From a checkpoint of a small multi-label image tagger: norm batchnorm.
Rows from block 5 of a small multi-label image tagger, named by matrix and row number. Rows with one number belong to one channel. Each number is 500 + 50 x the weight over its row's rms, rounded and kept within 0 to 999. All counts start at 0. Numbers have three digits each. After the name is the row's rms in percent of the matrix's.
After each channel's rows are labels from the 100 images, of 14976, where the channel reaches its highest value: "responds to" is what is common among them. Only what is clearly more common there than usual is listed. The data: single printed letters, digits and signs in grey, bent and noisy.
# convs0: first 3x3 conv, stride 2 (model.blocks.5.convs.0.weight, 96x64x3x3, each kernel summed), inputs 0-63
# convs1: second 3x3 conv (model.blocks.5.convs.1.weight, 96x96x3x3, transposed, each kernel summed), outputs 0-95

convs0.48 107:515591527558406484492506444483445439462441557475468434473472650524443526475485407508444578471446493463591582566472571497486544520563484428443505486445504502516527525474544457399489518505513473
convs1.48 092:544505427469482517514509426582466528469434502591539540555433469562639534481461470486448491418487482472528459429594528543543526463525491522517507456489460469483470497490446522470463464511503589569529472515631512485482475539597462529516538591508567524564434486432408498429430500425456494625
responds to: the character w

convs0.75 105:530512484585578602400473464446569629557493583489493434514487424461408541476440537528500431509474514527544547489476534474544511513475444476391464510453525486570484464479502571516557493495579458
convs1.75 099:530488502453552450505449434499449577383448518454532551466464454553503550483482483463425472480487406520428472398436512561506527510487515465446542565445421485479468539498465534584421483462466521512462429462553432426498517447474424411516561461555478525484501640475485465452496445363493442523
responds to: the character !

convs0.87 087:542434538550572533535482437521430470509484476496523533451428505453455423457555526514471526579580404451577515519532567432503434393479570513409552484468428483523505422522487447427502510467465418
convs1.87 103:532452527478474595544514443423457453443442471510440594473495454471517540591490524463636481548514452587493521498495496558430574482390654519476515461507529564553499500446520511523469457486491582520467503605547564537431517513477491564439476506478539495512457439568588502451491548515530570444
responds to: bold

convs0.45 092:517469415514390446462499583497586488568567529526479374563575495477513521452536513472508477403489528399520548493420502475495498530423516518473507562467480475558422511480516542612495540579510531
convs1.45 112:508618447547557482471555522462503468492489573454607424441529557512513532404520499537402484495550418516490470471481531476496530657531503505468581499523433524555462513549538498586508414491508452549531426392510557473503524435475524450463453502553451587527470441446513442554520487502405438498
responds to: digit

convs0.64 106:469541503471559433406517517555552560488472427561480467479516564520513638447556449528422484539536567501465484447503509448477508511589529477466513464538498581446520528474450454521533479600628426
convs1.64 105:539511466606555549363597420503548503569586503622493520451522409531574542464494519563526549489472470524511463547532478479453511516595539642491504518464560475533505529443513542471572443523488458503522499510458545651443476507564477496479476545503570492555546509458492529445505512515470503581
responds to: serif

convs0.21 104:496504550432516533455415489526550593564484488514534488424531647533504520490464604408578553550490504551514478475473504556445518505512506475527411436582503461522499472530479487507470644515463443
convs1.21 097:528474505422525584498512510480539480546321483423462435524476536502509480504503524614495508493516447521483493561482555516529442508457402478553516536532505405564475513545449493610503532500486580572449597561560449488629475541515527527425526497564542607528568526461563488489484457461474515503
responds to: serif

convs0.13 113:477514442638462427455500514488498539434559421539500499573412534493560397476498567449498423465529475447526566500535602531496537575558431480563496500536487536412487529461547482517506493403492502
convs1.13 090:532498554564483525501506446588507529417585459441506563539447531570473454402477466474458504513475452481469592466570567500483513436445478589415529409490478559504546519431505462577571527488511543497539522539486468545551657504534490490502516480405451548541460466509510511422504482463570392591
responds to: capital

convs0.17 121:557465398463407502497508484571425526418532434452522490490516500493530566476505625432419537452499488539513511519449504494435406568523533454508367414537558444524548496488491495461472504504422525
convs1.17 119:507535486532513490485464465444456503503449455436599560489467508463502536561514496521450514579407493430443531496445501464502588504433492484486456472451520420436513368529514534589608547557479542541472566536543422508435573509407539440425545523477438546511473408472467544442566439542396495467
responds to: serif; capital

convs0.24 099:525429490484538522407520443516601468525437352490435502481514554541511553560463445507494485539499494443433509570479475472470481461531546518504492514520517498539634517482342486501541517535597488
convs1.24 095:481513488456463559538494405450564492479478605506406535419456501573502437440508534551496575559444486525461503560578411554520556562445496488556499499549588454476531472442448555465524591531530424448545606555491504508489468500547518506514462486504482439439527546543593517467589592390501505552
responds to: the character w

convs0.85 096:480508505481467451401582447525520486446555430499455461445512398584600511534532412451489504538482424556500504493405478501575501416520386448467573538488539485584439525502542463504455521523473517
convs1.85 095:418492551499485530581399498458528412435565474540505581506505631418522456523492513470558526436551574477448450441492488434583553501445519450461497557477451474458569495499362460464570505501506499483564502500443479557446496514540541520395478538482428376490506485576472482499569484563531488485
responds to: bold

convs0.69 088:518502523503497430588528523454441486492379544506496573493599431502473573380496477483583431548446505505526442475590516481490556481517518476440424508489578575483503520537616509492574512461509455
convs1.69 091:564456450581566496508544480525422587502399474570489497435544460554503492478606454524520419457525409473498544497438508536434561510535595477526519529498488481487511519442504429555510522501599579533458551427456472553531476528410539472501579577496516445548557379520561444427526422505503467453
responds to: capital; the character C

convs0.14 105:451559519532462463527537569523440491537386464488551546499443465526485532492415462540512577493436490462561516541457509477466489525641448551588510523618521500497590512478468490490602484450413533
convs1.14 103:434525527575443445517475499565510560590543605521529484468490476478514509448486559621468523461479476557495528430557434556480515482547500406498487562505588556448468487449402402365407526550544607568518456531477484466418480525476462576441504555547422486527479472501481488524494532471494520453
responds to: digit

convs0.59 089:460486587550497482472472430508649498514550484508487427579469502516494477437519565465392482544516521489518549506527535417429474534555456431505493521461623510409458481438593551444495489538451491
convs1.59 101:488418430551458493404393486512515549431443512537475574539486509457510462414455505486495416444495481499443485393492489526493616509373511550453470536515498447522531483529409547488491433578476552486499456442441479525624504578485514451492507541474584497562520477556418488462451469495540543597
responds to: capital

convs0.56 091:542468433505516448535485396512493445496551567494535474502500448432547504477469457553519540500387521401591517446500666507477418535502515558552533543497502477552490521441474438556559499523470588
convs1.56 097:453584491530463510466606457506385493548493534499466490487484485488548489474489507442469523544541503448534515526416511513444435432487582395463568561564525493542480545607500529450513491519531638584494425474525582485433515466523496468600439509427458629475583468525516586494500509488555528519
responds to: digit